Weights of a small image denoising model: norm groupnorm, trained on drawn small creatures on textured ground.
Rows from block 3 of a small image denoising model, named by matrix and row number. Rows with one number belong to one channel. Each number is 200 + 30 x the weight over its row's rms, rounded and kept within 0 to 999. All counts start at 0.
Before each channel's rows are labels from the 100 images, of 14848, where the channel reaches its highest value: "top examples" is what is common among them. Only what is clearly more common there than usual is listed. The data: drawn small creatures on textured ground. In brackets: how many of the 100.
# convs0: first 3x3 conv (model.enc.1.0.convs.0.weight, 64x64x3x3, standardized in use, each kernel summed), inputs 0-63
# convs1: second 3x3 conv (model.enc.1.0.convs.1.weight, 64x64x3x3, standardized in use, transposed, each kernel summed), outputs 0-63

top examples: grey (33); turtle (27)
convs0.14,213,236,234,227,185,196,235,236,220,228,221,130,181,168,192,170,157,144,195,151,137,197,207,243,200,229,216,210,252,254,190,182,199,227,174,164,213,169,174,166,224,249,176,220,205,238,178,209,157,210,173,243,182,218,238,170,224,212,163,215,188,204,189,222
convs1.14,177,158,157,159,198,184,179,214,206,197,204,257,209,202,193,221,209,161,178,111,249,228,232,130,174,157,202,209,180,194,192,153,232,190,221,213,218,171,207,233,235,190,248,197,220,224,221,208,232,229,196,195,254,168,186,222,168,247,165,167,174,200,176,204

top examples: butterfly (31); turtle (29)
convs0.51,230,156,220,174,177,185,235,199,176,236,188,255,203,219,225,173,229,204,197,159,214,234,129,215,229,163,264,173,188,243,195,188,208,138,206,209,207,206,203,207,177,203,134,199,202,162,155,163,255,152,194,245,219,188,213,198,220,224,226,229,224,164,209,214
convs1.51,193,196,216,192,211,217,192,238,173,215,224,205,164,174,224,201,196,203,195,206,170,130,184,198,206,183,171,200,183,238,242,190,200,287,187,232,230,252,210,244,216,173,230,197,167,264,184,159,157,214,204,213,279,199,177,227,270,190,191,227,171,205,207,183

top examples: black (26)
convs0.22,227,169,147,150,177,192,250,178,196,175,209,187,163,179,203,165,219,225,217,228,190,210,151,215,222,178,256,227,186,201,189,188,218,268,189,194,193,197,238,225,209,187,168,190,253,191,184,184,148,154,180,176,235,201,203,278,233,233,199,230,150,208,190,245
convs1.22,192,233,173,223,210,196,209,197,145,208,135,199,235,161,158,224,227,251,155,184,226,204,222,216,190,192,162,191,205,177,176,220,211,220,241,198,246,215,223,201,199,158,218,217,161,225,206,224,214,248,203,182,199,179,187,217,119,177,151,180,230,210,231,120

top examples: grey (30); butterfly (26)
convs0.59,263,170,233,191,188,196,189,200,215,204,214,197,199,212,128,174,223,215,209,195,194,197,179,198,254,208,231,182,209,219,185,245,204,203,192,158,223,213,189,170,240,185,223,213,171,208,224,80,137,210,198,151,171,200,217,240,194,175,196,220,175,161,226,237
convs1.59,173,228,219,229,216,178,238,180,212,205,200,250,233,181,238,216,201,212,197,191,221,160,175,181,180,206,196,184,132,181,208,152,207,223,151,208,159,170,190,228,161,190,135,220,223,168,222,123,208,158,221,209,202,224,213,166,264,188,181,274,217,196,194,198

top examples: small (55); red (40); snake (40)
convs0.8,164,262,208,230,228,189,185,161,199,175,222,238,142,212,198,167,195,210,175,207,198,198,227,218,216,203,161,189,263,205,225,181,178,207,225,147,197,185,174,179,190,221,218,166,214,153,156,199,242,270,184,185,204,185,188,218,237,159,256,151,224,217,156,244
convs1.8,186,197,188,185,204,192,192,272,224,226,233,249,183,239,211,237,232,202,191,188,264,235,228,202,203,195,229,231,200,210,190,237,226,178,189,257,176,138,200,198,249,194,199,167,211,179,222,200,171,164,275,173,155,188,157,225,165,185,195,150,183,216,219,237

top examples: grey (29)
convs0.20,217,222,189,188,188,207,189,202,247,215,177,159,198,215,209,189,162,193,220,179,196,200,195,122,181,213,211,236,215,196,191,224,195,57,196,230,186,187,200,169,219,232,223,219,194,184,206,128,202,210,218,234,225,199,174,209,153,237,194,220,235,228,211,209
convs1.20,190,163,198,193,188,172,217,176,182,189,200,156,180,190,230,216,233,205,215,212,193,204,140,269,245,188,231,162,179,256,203,212,172,129,210,165,250,183,210,227,205,207,209,131,198,240,197,174,189,184,225,203,210,192,238,189,125,153,167,190,205,183,165,183

top examples: striped (41); scaly (37)
convs0.5,187,213,188,218,224,180,212,217,186,191,191,149,173,204,207,202,212,213,274,206,214,229,186,187,171,192,187,236,183,216,207,173,230,193,208,201,185,159,177,202,196,205,273,200,237,232,188,240,135,225,233,215,109,148,168,238,192,192,201,225,222,210,120,218
convs1.5,220,194,226,202,194,208,187,207,188,240,212,193,170,179,194,210,174,210,205,186,183,150,238,172,204,142,177,235,190,214,208,250,241,244,172,212,250,301,187,211,195,197,192,218,125,188,201,203,245,165,163,186,212,222,163,185,195,235,211,211,180,169,270,207

top examples: dotted (79); white (28); colour: pink (27)
convs0.50,195,208,240,223,124,206,137,235,159,177,234,201,225,235,170,196,230,250,150,213,209,211,174,179,224,170,248,197,226,194,183,181,230,179,181,160,178,231,227,203,222,182,192,174,168,190,143,187,230,220,210,233,152,193,190,187,249,171,218,242,210,155,238,216
convs1.50,208,186,174,202,213,212,206,138,270,225,203,142,189,216,199,203,193,176,220,257,166,219,197,245,200,142,205,223,192,246,150,238,170,202,205,203,212,198,218,197,207,278,208,221,209,149,206,184,190,155,211,151,241,213,228,152,202,178,227,189,196,241,159,200

top examples: small (73); dotted (35); snake (31)
convs0.4,219,235,211,204,204,191,191,206,209,245,196,205,146,236,204,239,229,253,220,210,214,198,170,192,216,131,217,214,177,137,262,218,208,209,194,197,198,184,140,209,198,173,113,164,160,181,157,191,201,185,217,193,229,193,188,176,196,195,236,143,222,228,252,200
convs1.4,208,206,235,175,196,186,201,202,199,183,179,157,215,214,190,188,211,244,227,216,198,247,258,234,207,259,155,196,289,200,178,184,190,168,192,166,171,252,232,200,182,175,247,230,163,245,231,214,215,177,224,266,153,196,204,211,252,208,203,181,227,217,181,210

top examples: scaly (36); turtle (28)
convs0.56,203,150,170,202,192,181,192,208,234,221,163,239,244,213,218,190,187,198,218,165,215,241,239,203,190,192,172,166,226,203,195,148,232,163,177,102,197,213,173,169,249,193,189,206,197,217,208,156,172,191,182,233,230,206,214,198,226,195,189,299,194,219,195,246
convs1.56,152,186,227,230,233,199,201,235,162,193,181,186,205,203,224,217,225,246,203,179,202,203,157,279,192,178,185,188,178,241,226,234,122,178,199,156,211,229,182,192,138,227,202,220,228,202,178,163,193,181,158,215,220,231,205,186,177,187,161,156,241,186,257,163

top examples: orange (65); yellow (26)
convs0.29,158,208,196,211,186,170,204,197,168,276,199,249,234,173,222,224,188,221,197,250,206,241,185,241,209,225,227,190,206,174,206,204,195,216,219,191,235,192,196,115,182,176,214,241,211,193,216,185,180,145,178,180,159,105,238,220,190,196,185,200,212,243,184,166
convs1.29,205,210,180,175,159,201,210,210,200,106,201,217,193,209,179,198,219,182,210,240,229,197,207,179,153,194,199,239,192,204,239,173,211,208,253,184,96,208,225,242,168,207,172,178,202,192,180,210,199,242,207,179,209,225,172,207,214,196,248,235,137,171,200,258

top examples: black (27)
convs0.17,194,153,210,193,199,189,218,195,214,221,166,167,194,173,198,231,212,215,189,184,215,221,185,74,255,226,188,205,200,165,199,191,192,149,188,223,215,220,257,175,210,216,173,196,223,199,224,163,200,182,198,197,207,277,209,171,201,190,189,272,170,215,152,204
convs1.17,239,227,211,200,169,219,198,198,212,185,211,184,249,229,167,189,175,183,217,156,224,242,199,115,207,198,195,169,184,203,146,187,184,206,161,200,215,130,187,145,233,209,198,185,232,159,145,245,171,172,184,190,238,223,217,183,230,195,255,219,231,169,192,160

top examples: orange (39); jellyfish (37)
convs0.55,169,163,226,225,218,153,208,223,183,206,195,216,174,249,167,168,197,259,168,231,157,221,207,208,155,193,198,218,226,235,177,166,160,203,208,225,234,159,190,202,177,206,185,252,212,182,184,230,238,233,178,196,179,250,245,106,190,197,223,201,171,203,242,229
convs1.55,204,194,193,228,259,184,202,165,241,197,271,199,202,192,224,183,239,159,202,216,170,195,182,222,219,207,270,224,185,226,207,201,192,180,196,185,199,231,163,167,185,207,185,197,194,210,123,178,174,212,197,204,102,195,221,145,203,168,260,180,197,192,158,191

top examples: turtle (26); grey (25)
convs0.38,148,199,177,234,203,202,151,171,256,212,199,188,195,201,237,172,184,197,176,164,191,215,212,226,172,199,209,174,235,230,177,209,172,213,158,188,156,158,225,201,125,277,240,160,205,222,170,234,210,194,197,176,178,192,233,192,276,190,204,227,237,228,210,232
convs1.38,240,225,197,160,195,223,197,233,152,165,187,247,185,179,156,203,220,197,185,237,229,182,154,196,225,163,187,206,229,189,145,229,234,172,168,205,273,200,191,176,269,157,203,224,200,203,215,206,201,213,162,167,204,132,164,225,150,180,202,170,173,204,214,174

top examples: black (25)
convs0.2,221,163,204,205,200,207,190,148,213,199,218,212,185,303,191,240,210,230,188,204,203,194,167,174,238,171,276,187,186,228,191,179,221,138,176,178,185,184,278,230,184,212,238,226,166,227,234,168,157,204,219,203,191,195,190,174,193,179,185,207,235,171,188,158
convs1.2,183,207,259,171,189,174,198,187,182,188,196,189,180,206,153,136,219,154,230,180,188,233,236,239,167,224,195,199,213,153,131,197,231,159,154,226,194,216,203,184,238,187,183,184,235,179,196,141,186,152,202,197,171,175,232,180,231,219,167,133,234,225,191,218

top examples: scaly (40)
convs0.42,228,209,191,172,227,208,170,260,170,234,201,179,174,169,189,200,229,212,201,221,187,259,228,197,201,250,121,181,232,236,209,176,173,223,181,205,186,232,284,201,238,223,200,158,212,149,186,191,151,171,177,178,221,229,186,164,178,213,193,193,239,221,219,159
convs1.42,169,217,258,203,234,185,265,214,204,201,183,269,210,210,212,224,199,219,205,196,208,196,174,188,185,205,183,178,170,197,197,237,264,211,222,174,225,212,143,224,166,158,208,229,165,211,199,215,240,211,178,291,150,195,181,224,216,282,193,200,204,207,191,192

top examples: red (35); snake (25)
convs0.11,213,132,270,175,219,213,235,217,174,214,212,129,147,131,195,245,241,251,200,208,227,210,217,196,197,199,178,151,191,235,224,204,216,208,213,195,194,179,211,196,202,197,169,192,249,182,219,224,130,160,213,172,202,223,203,220,178,196,162,231,190,176,229,229
convs1.11,234,126,199,197,223,180,193,160,202,227,215,189,180,182,163,154,126,146,164,119,200,154,231,219,227,240,207,156,212,210,188,190,232,192,260,183,226,202,249,235,242,202,232,205,209,233,215,188,184,200,199,191,164,180,196,184,244,191,214,181,204,207,191,203

top examples: spider (31)
convs0.6,217,189,207,199,195,177,250,220,142,225,196,182,217,180,154,186,197,198,267,182,190,184,212,193,180,188,218,246,127,201,244,225,198,223,177,220,214,238,155,225,184,174,187,189,221,189,171,232,202,173,185,306,217,184,177,221,202,199,203,227,211,120,193,200
convs1.6,227,217,165,155,196,213,169,218,169,207,217,214,194,244,216,248,219,174,178,214,241,188,236,212,195,173,211,177,207,237,195,130,194,205,159,192,204,294,234,166,226,192,196,156,150,172,171,208,218,228,222,166,269,193,176,203,195,240,200,196,170,156,205,177

top examples: large (54); black (28)
convs0.43,187,272,141,194,196,210,196,224,217,212,191,232,233,159,213,163,205,203,168,220,186,258,192,191,176,216,144,169,211,177,210,203,182,201,201,202,152,184,249,228,249,202,187,220,187,230,192,276,227,140,208,211,192,173,214,220,175,181,193,116,197,198,187,234
convs1.43,137,242,184,146,168,199,171,221,191,191,229,208,194,205,182,209,189,192,210,198,219,181,191,249,204,192,197,201,207,230,169,191,223,229,170,211,250,163,217,181,143,182,247,110,224,227,188,124,187,236,179,156,214,210,195,177,251,240,227,177,174,206,178,204

top examples: orange (31); red (25)
convs0.10,158,186,219,202,198,214,259,212,177,223,228,150,210,136,256,204,205,233,155,197,221,187,165,177,173,221,220,182,181,195,193,205,192,213,192,189,169,158,144,197,219,239,216,212,191,166,148,209,189,160,192,243,181,204,209,222,210,245,248,180,159,190,250,274
convs1.10,169,166,195,212,167,181,169,178,158,197,174,184,191,223,155,133,202,152,207,216,149,259,225,248,201,211,241,209,271,205,225,212,162,179,204,218,207,210,214,180,156,192,164,218,207,187,193,219,188,252,243,179,238,155,198,230,149,184,161,189,232,225,180,200

top examples: purple (28); black (25)
convs0.15,175,178,206,186,207,158,166,178,236,174,198,200,233,294,174,211,219,220,210,131,180,242,190,194,226,205,212,228,229,198,200,195,236,160,140,197,240,241,240,143,188,187,208,223,183,178,216,188,188,148,188,226,208,271,208,189,187,211,217,212,191,217,165,160
convs1.15,227,189,173,242,149,182,179,197,227,197,181,160,178,161,227,180,193,247,164,143,181,248,235,163,205,172,178,213,194,171,202,264,185,191,198,225,204,227,183,216,202,253,213,280,180,200,211,214,272,219,232,171,216,174,164,191,220,193,196,207,190,258,178,194

top examples: plain (36); butterfly (30)
convs0.63,242,217,200,189,169,160,207,160,201,186,221,231,195,162,188,237,171,267,216,224,190,168,177,175,190,189,190,186,174,183,140,221,183,254,170,197,240,157,210,202,208,206,201,151,190,215,195,171,219,136,232,208,187,221,239,229,302,203,227,182,172,189,220,190
convs1.63,185,235,147,207,203,140,208,208,152,181,196,200,193,163,178,179,257,228,220,253,204,216,197,236,175,215,182,239,204,235,221,203,166,164,198,179,185,141,184,188,230,188,168,206,168,223,211,221,210,226,227,210,233,162,202,237,117,185,185,223,265,185,154,221

top examples: butterfly (31)
convs0.57,241,224,162,221,177,190,184,211,139,211,218,277,160,170,193,208,204,205,194,244,190,215,192,196,189,200,209,197,175,194,180,206,231,252,216,234,192,197,210,216,216,146,185,145,221,226,181,270,240,170,174,132,197,185,269,198,220,183,201,223,172,149,209,221
convs1.57,205,179,259,219,142,188,204,159,227,222,222,142,200,195,221,189,187,195,186,193,196,251,204,260,237,216,199,199,203,225,218,244,216,187,241,184,230,259,251,214,242,223,238,249,225,239,208,143,181,216,173,222,223,224,169,166,229,157,175,193,205,239,203,208

top examples: blue (38); butterfly (28); purple (28)
convs0.60,234,247,206,183,149,221,222,145,197,219,201,263,187,182,196,231,218,230,226,218,183,224,194,262,210,174,188,230,150,208,198,230,224,166,241,173,144,168,220,226,240,176,194,196,228,190,178,227,202,152,190,174,186,160,223,262,219,165,156,217,191,156,185,221
convs1.60,247,195,206,164,175,180,190,193,188,197,216,258,194,194,142,135,166,185,176,193,232,178,224,155,157,210,184,145,198,168,206,147,233,238,219,228,203,172,238,157,212,227,163,238,224,246,168,221,160,194,170,206,180,233,221,177,214,194,254,230,234,216,198,211

top examples: yellow (57); orange (41)
convs0.31,243,254,193,168,196,196,229,176,227,174,196,208,170,192,166,209,222,194,202,254,201,186,189,202,203,254,201,198,243,142,198,222,180,196,231,226,153,183,232,328,187,194,214,201,213,144,187,212,211,164,175,188,183,244,180,179,166,199,221,193,170,187,206,208
convs1.31,169,182,196,213,193,128,222,243,198,233,223,234,197,230,207,170,214,214,212,224,210,186,220,205,222,178,159,261,183,184,230,179,185,190,201,290,184,175,208,150,210,210,217,184,241,236,211,186,162,204,240,197,178,131,199,249,211,203,192,203,189,161,240,263

top examples: dotted (71); fish (28)
convs0.27,251,192,256,162,140,200,211,191,140,222,213,258,207,238,219,218,177,231,217,223,229,193,157,215,214,246,233,169,179,210,173,254,193,202,202,185,175,180,174,219,195,203,184,186,236,235,202,231,141,184,187,195,175,163,187,222,223,221,178,266,186,146,197,171
convs1.27,220,170,173,208,257,194,196,202,185,208,180,200,204,201,198,209,232,212,180,246,210,151,179,174,215,134,202,214,178,233,238,201,180,155,226,205,247,225,259,175,157,200,256,144,147,223,231,210,174,200,209,180,211,254,225,152,220,173,153,185,208,251,192,185

top examples: dotted (64); small (64); orange (28)
convs0.33,200,204,238,217,185,202,176,159,213,202,193,155,182,214,201,204,186,263,176,211,179,288,197,210,163,246,165,192,145,189,203,186,235,217,209,207,167,184,162,185,199,312,203,230,178,238,190,182,227,246,215,200,205,185,199,225,187,161,198,200,169,156,194,185
convs1.33,146,231,193,162,237,225,235,196,275,181,213,211,147,207,167,212,208,161,260,209,194,196,231,182,224,190,188,207,232,204,143,240,162,214,188,200,227,169,184,229,276,198,212,164,172,156,176,211,160,159,186,219,214,183,188,183,147,220,217,179,224,205,177,204

top examples: caterpillar (47)
convs0.9,229,219,156,203,192,166,261,172,191,226,191,226,187,220,159,146,215,250,177,180,176,180,185,229,157,214,218,210,256,204,179,196,217,238,166,165,238,182,168,236,203,228,220,215,203,193,211,297,153,188,217,215,182,182,143,183,222,242,183,203,170,204,200,218
convs1.9,193,190,226,221,242,220,199,215,254,199,165,167,252,224,262,248,194,167,255,224,225,199,245,211,211,195,210,234,140,200,183,200,200,175,209,189,203,228,261,221,205,202,193,180,285,180,207,178,241,195,240,209,215,189,209,254,230,204,145,219,224,213,209,190

top examples: orange (47); yellow (28); dragonfly (25)
convs0.1,212,134,201,187,200,207,224,225,222,175,212,132,161,231,214,164,220,197,229,247,194,162,168,166,192,213,204,229,208,182,193,207,183,154,129,206,174,176,200,249,167,256,232,203,182,222,200,191,172,215,211,215,193,241,161,218,197,234,169,203,174,236,223,278
convs1.1,196,237,198,196,223,249,225,194,211,66,205,288,210,215,184,210,191,218,201,204,193,220,209,209,182,215,189,191,234,222,257,172,223,222,167,194,179,156,201,226,200,203,152,193,183,232,207,210,196,196,199,212,204,221,172,214,181,182,252,200,162,215,193,255

top examples: red (52); snake (35); dragonfly (30)
convs0.28,256,189,197,190,222,193,182,201,200,174,148,210,193,148,180,213,273,248,201,197,193,184,225,207,194,252,217,257,229,234,188,265,194,188,186,203,185,206,187,179,208,172,180,203,172,139,169,172,160,177,200,162,188,210,285,228,188,186,230,240,160,206,186,190
convs1.28,226,187,243,200,204,201,234,250,228,185,280,214,221,281,254,225,183,250,241,249,212,223,191,179,224,207,256,219,240,223,276,203,187,186,187,224,188,233,184,207,190,217,198,174,208,184,181,234,189,187,183,199,144,200,161,183,207,219,180,192,215,198,225,214

top examples: yellow (39); orange (34); snake (27)
convs0.48,188,213,205,168,176,169,187,181,171,183,230,214,224,183,191,165,139,226,205,264,174,239,149,169,202,206,187,192,191,192,202,239,180,174,197,241,141,182,225,246,194,217,243,174,223,200,242,251,225,170,203,240,241,234,249,148,200,185,205,207,151,200,152,210
convs1.48,191,226,191,197,204,246,227,212,197,231,204,223,153,193,220,247,220,240,164,233,232,146,220,173,228,203,181,218,192,204,240,167,241,246,271,146,178,192,185,208,196,204,116,198,199,174,185,175,229,162,189,177,188,255,181,261,208,205,164,210,220,190,220,195

top examples: large (61); black (32); turtle (30); creature: butterfly (26)
convs0.52,185,181,231,193,166,243,213,189,155,177,234,216,192,240,212,161,195,202,222,231,234,235,168,190,239,222,236,183,168,187,153,240,207,226,179,176,177,246,235,195,197,207,210,123,186,202,206,269,177,135,180,162,203,200,253,208,170,208,215,215,208,196,137,207
convs1.52,178,243,214,217,203,129,180,208,171,204,170,214,239,169,161,137,237,246,217,202,218,174,157,213,156,194,144,222,200,187,226,153,197,180,137,203,160,195,194,175,152,210,177,237,178,220,208,199,220,204,220,221,215,196,240,220,191,151,214,226,262,163,196,200

top examples: plain (41); starfish (29); orange (27)
convs0.39,198,120,204,222,217,190,186,193,196,177,203,146,202,200,190,179,172,266,197,248,160,268,198,187,150,168,143,190,175,214,211,219,217,214,252,197,213,150,187,232,192,235,220,260,225,246,236,220,162,190,178,203,150,224,195,195,187,167,209,221,208,212,195,214
convs1.39,201,257,187,171,154,171,205,200,156,208,191,205,181,210,160,226,260,146,232,260,213,177,216,236,220,238,213,219,218,180,211,183,193,192,208,216,225,198,227,214,188,133,230,166,170,154,169,212,188,186,216,141,192,174,152,173,211,219,140,171,159,217,190,234

top examples: caterpillar (37)
convs0.44,211,250,233,179,306,182,183,220,206,179,186,209,185,226,232,197,206,195,159,203,189,243,211,164,219,241,169,194,186,226,221,278,189,177,211,204,190,140,232,187,184,178,216,167,158,212,209,164,191,265,179,164,197,199,169,237,212,238,182,175,175,189,198,198
convs1.44,224,161,236,206,247,224,181,226,198,237,218,197,240,172,214,215,240,238,198,215,179,174,188,190,200,191,200,191,197,231,219,140,195,199,175,148,156,222,185,190,192,198,238,207,170,173,172,201,193,245,176,303,197,240,246,215,215,269,204,209,254,187,214,176

top examples: scaly (38); butterfly (28)
convs0.61,173,169,201,263,174,223,201,194,167,227,251,211,186,218,223,154,196,187,229,156,198,226,237,169,202,189,271,155,179,200,192,223,192,226,194,165,266,213,160,165,202,216,193,176,132,190,161,176,238,190,196,218,205,184,198,228,166,166,211,212,171,261,193,240
convs1.61,205,152,217,161,212,220,190,154,167,176,186,181,208,183,196,208,211,138,187,215,144,188,167,218,178,194,155,234,165,214,195,168,194,232,218,266,221,226,236,145,206,231,190,203,256,183,192,211,194,180,155,292,216,218,227,210,201,248,179,227,230,182,196,204

top examples: scaly (52); butterfly (32)
convs0.62,247,141,148,169,188,190,192,178,169,182,203,191,246,183,200,174,216,248,226,179,159,235,177,186,211,198,199,161,161,199,212,168,179,181,196,165,226,218,203,209,149,206,248,193,288,227,205,231,235,167,182,180,214,213,286,243,202,170,204,206,202,206,208,213
convs1.62,189,188,240,224,220,240,249,211,259,244,214,223,185,198,227,228,185,185,226,187,206,199,199,171,208,189,178,181,183,220,147,236,192,214,163,215,193,184,187,236,274,168,200,246,197,144,163,195,170,192,169,311,199,211,188,198,208,242,200,205,237,207,190,203

top examples: dragonfly (47); purple (35)
convs0.16,193,154,232,213,146,219,182,193,222,188,230,180,193,246,232,204,193,215,224,177,187,171,191,220,232,207,252,197,200,192,204,195,184,196,145,122,151,164,207,196,187,211,233,242,162,192,218,183,190,141,194,236,161,195,212,234,180,216,185,292,201,250,224,187
convs1.16,242,187,196,207,197,161,231,190,200,221,194,110,229,191,267,237,198,213,218,212,211,228,190,218,194,212,145,214,203,211,167,241,164,145,260,167,228,196,180,166,207,241,241,231,201,251,189,203,238,193,209,238,144,213,200,150,193,183,232,196,187,182,180,199

top examples: crab (33)
convs0.7,189,264,171,190,224,163,239,198,291,175,200,220,160,192,160,163,214,208,179,206,172,155,207,139,169,211,185,167,243,196,203,203,169,179,230,230,220,201,190,207,231,235,149,170,206,200,182,188,246,227,198,261,226,184,186,179,202,226,186,144,228,204,215,221
convs1.7,190,185,167,215,191,187,171,164,175,219,208,172,232,157,251,233,181,176,215,212,193,196,158,179,146,188,218,222,181,192,200,169,226,189,166,100,132,207,174,209,150,159,192,231,180,164,198,229,213,183,172,148,165,214,234,166,189,192,219,205,186,208,179,150

top examples: caterpillar (44)
convs0.35,220,217,216,193,272,210,195,196,195,220,225,281,209,238,211,174,225,239,205,221,191,201,172,223,182,164,203,214,198,233,234,167,168,212,210,141,164,197,178,212,212,229,180,183,121,195,166,208,170,253,184,223,154,167,161,163,225,258,186,172,202,220,184,195
convs1.35,216,217,245,193,260,160,257,243,204,229,202,186,159,197,197,203,181,234,187,253,176,170,219,209,223,208,198,214,212,189,187,292,243,213,151,249,215,158,181,184,224,192,162,199,191,181,217,193,220,185,209,208,198,214,221,258,211,171,221,178,185,144,251,226

top examples: snake (37)
convs0.12,191,173,220,203,230,191,211,203,141,203,195,231,212,226,223,215,220,240,165,220,195,219,194,162,191,203,195,210,171,190,215,211,209,206,196,216,215,194,233,211,191,124,238,223,178,214,184,211,203,279,205,118,152,188,228,195,162,165,208,232,247,107,223,205
convs1.12,205,186,157,233,213,211,182,185,150,181,199,195,234,176,197,199,174,184,159,193,211,193,198,267,172,179,206,161,149,214,170,193,133,155,209,162,199,174,155,205,143,259,171,181,229,160,198,214,206,166,227,180,248,162,224,190,137,232,215,234,190,175,212,190

top examples: turtle (28); butterfly (26)
convs0.32,187,215,182,155,227,252,174,247,214,196,205,213,192,262,189,189,262,201,231,216,206,229,202,165,216,243,174,133,208,221,210,214,213,149,197,242,215,236,207,232,179,186,221,174,157,173,220,161,173,143,180,198,199,241,183,190,202,183,167,145,254,166,213,186
convs1.32,157,199,181,166,175,174,193,214,211,216,191,134,215,199,206,213,198,195,206,204,171,198,208,209,213,203,244,288,242,222,236,232,159,148,223,196,180,239,188,211,215,235,216,170,216,245,216,230,218,279,192,165,202,189,199,159,175,190,182,136,153,176,166,202

top examples: jellyfish (57)
convs0.54,180,239,201,201,167,189,165,194,249,184,196,220,204,208,203,194,216,228,132,213,206,216,192,242,227,229,226,183,267,164,179,177,197,184,229,216,181,189,219,185,216,204,211,198,218,190,213,204,215,198,204,84,135,210,197,202,173,169,191,221,173,281,200,243
convs1.54,163,210,153,193,147,190,212,178,144,181,187,216,169,173,215,200,218,217,135,191,206,219,219,204,177,241,201,177,219,237,187,151,191,179,235,177,166,237,198,222,279,171,150,207,205,195,167,180,259,205,220,191,270,205,252,209,202,188,209,199,195,215,181,148

top examples: black (45)
convs0.21,178,205,211,170,174,196,236,202,108,192,269,162,201,214,163,159,190,225,185,191,193,188,177,260,206,150,218,204,158,248,204,224,241,231,202,212,192,178,217,227,165,151,217,202,220,182,202,245,215,188,173,182,191,248,223,226,232,162,202,239,212,147,194,213
convs1.21,229,171,190,280,198,236,199,178,233,197,169,169,245,228,253,225,245,253,215,184,224,217,153,173,218,185,213,215,211,181,223,202,185,239,168,150,198,194,206,202,196,189,213,199,208,182,244,161,166,218,206,175,221,177,227,272,210,157,207,216,188,137,182,153

top examples: striped (42); blue (29)
convs0.18,192,168,179,170,183,217,228,207,131,232,195,157,192,205,197,203,163,214,221,199,185,218,206,204,150,210,195,195,189,198,179,154,165,264,204,207,217,153,227,234,208,204,223,189,204,224,141,198,192,164,229,188,196,152,204,266,195,245,207,185,230,285,181,261
convs1.18,204,205,219,242,227,177,216,224,208,212,214,209,172,187,238,203,221,198,224,192,189,178,172,219,215,186,210,209,143,178,247,246,244,197,222,202,178,248,124,217,134,166,206,220,137,175,225,178,286,189,166,181,166,227,185,202,190,213,193,221,144,224,218,197

top examples: red (52); plain (49)
convs0.49,163,217,163,182,205,131,237,218,208,158,202,207,185,221,180,192,201,246,202,195,211,214,208,200,217,169,166,207,231,211,185,219,195,230,270,170,220,211,194,205,178,165,197,239,184,133,148,211,210,158,217,225,174,207,222,222,263,177,237,195,252,195,216,118
convs1.49,218,245,204,238,202,229,202,155,242,184,240,242,243,174,189,226,154,217,225,170,167,232,160,228,210,198,195,187,218,213,241,211,184,254,96,220,201,187,233,250,196,251,155,175,210,226,170,217,198,211,186,193,220,187,204,167,182,175,217,218,155,199,196,219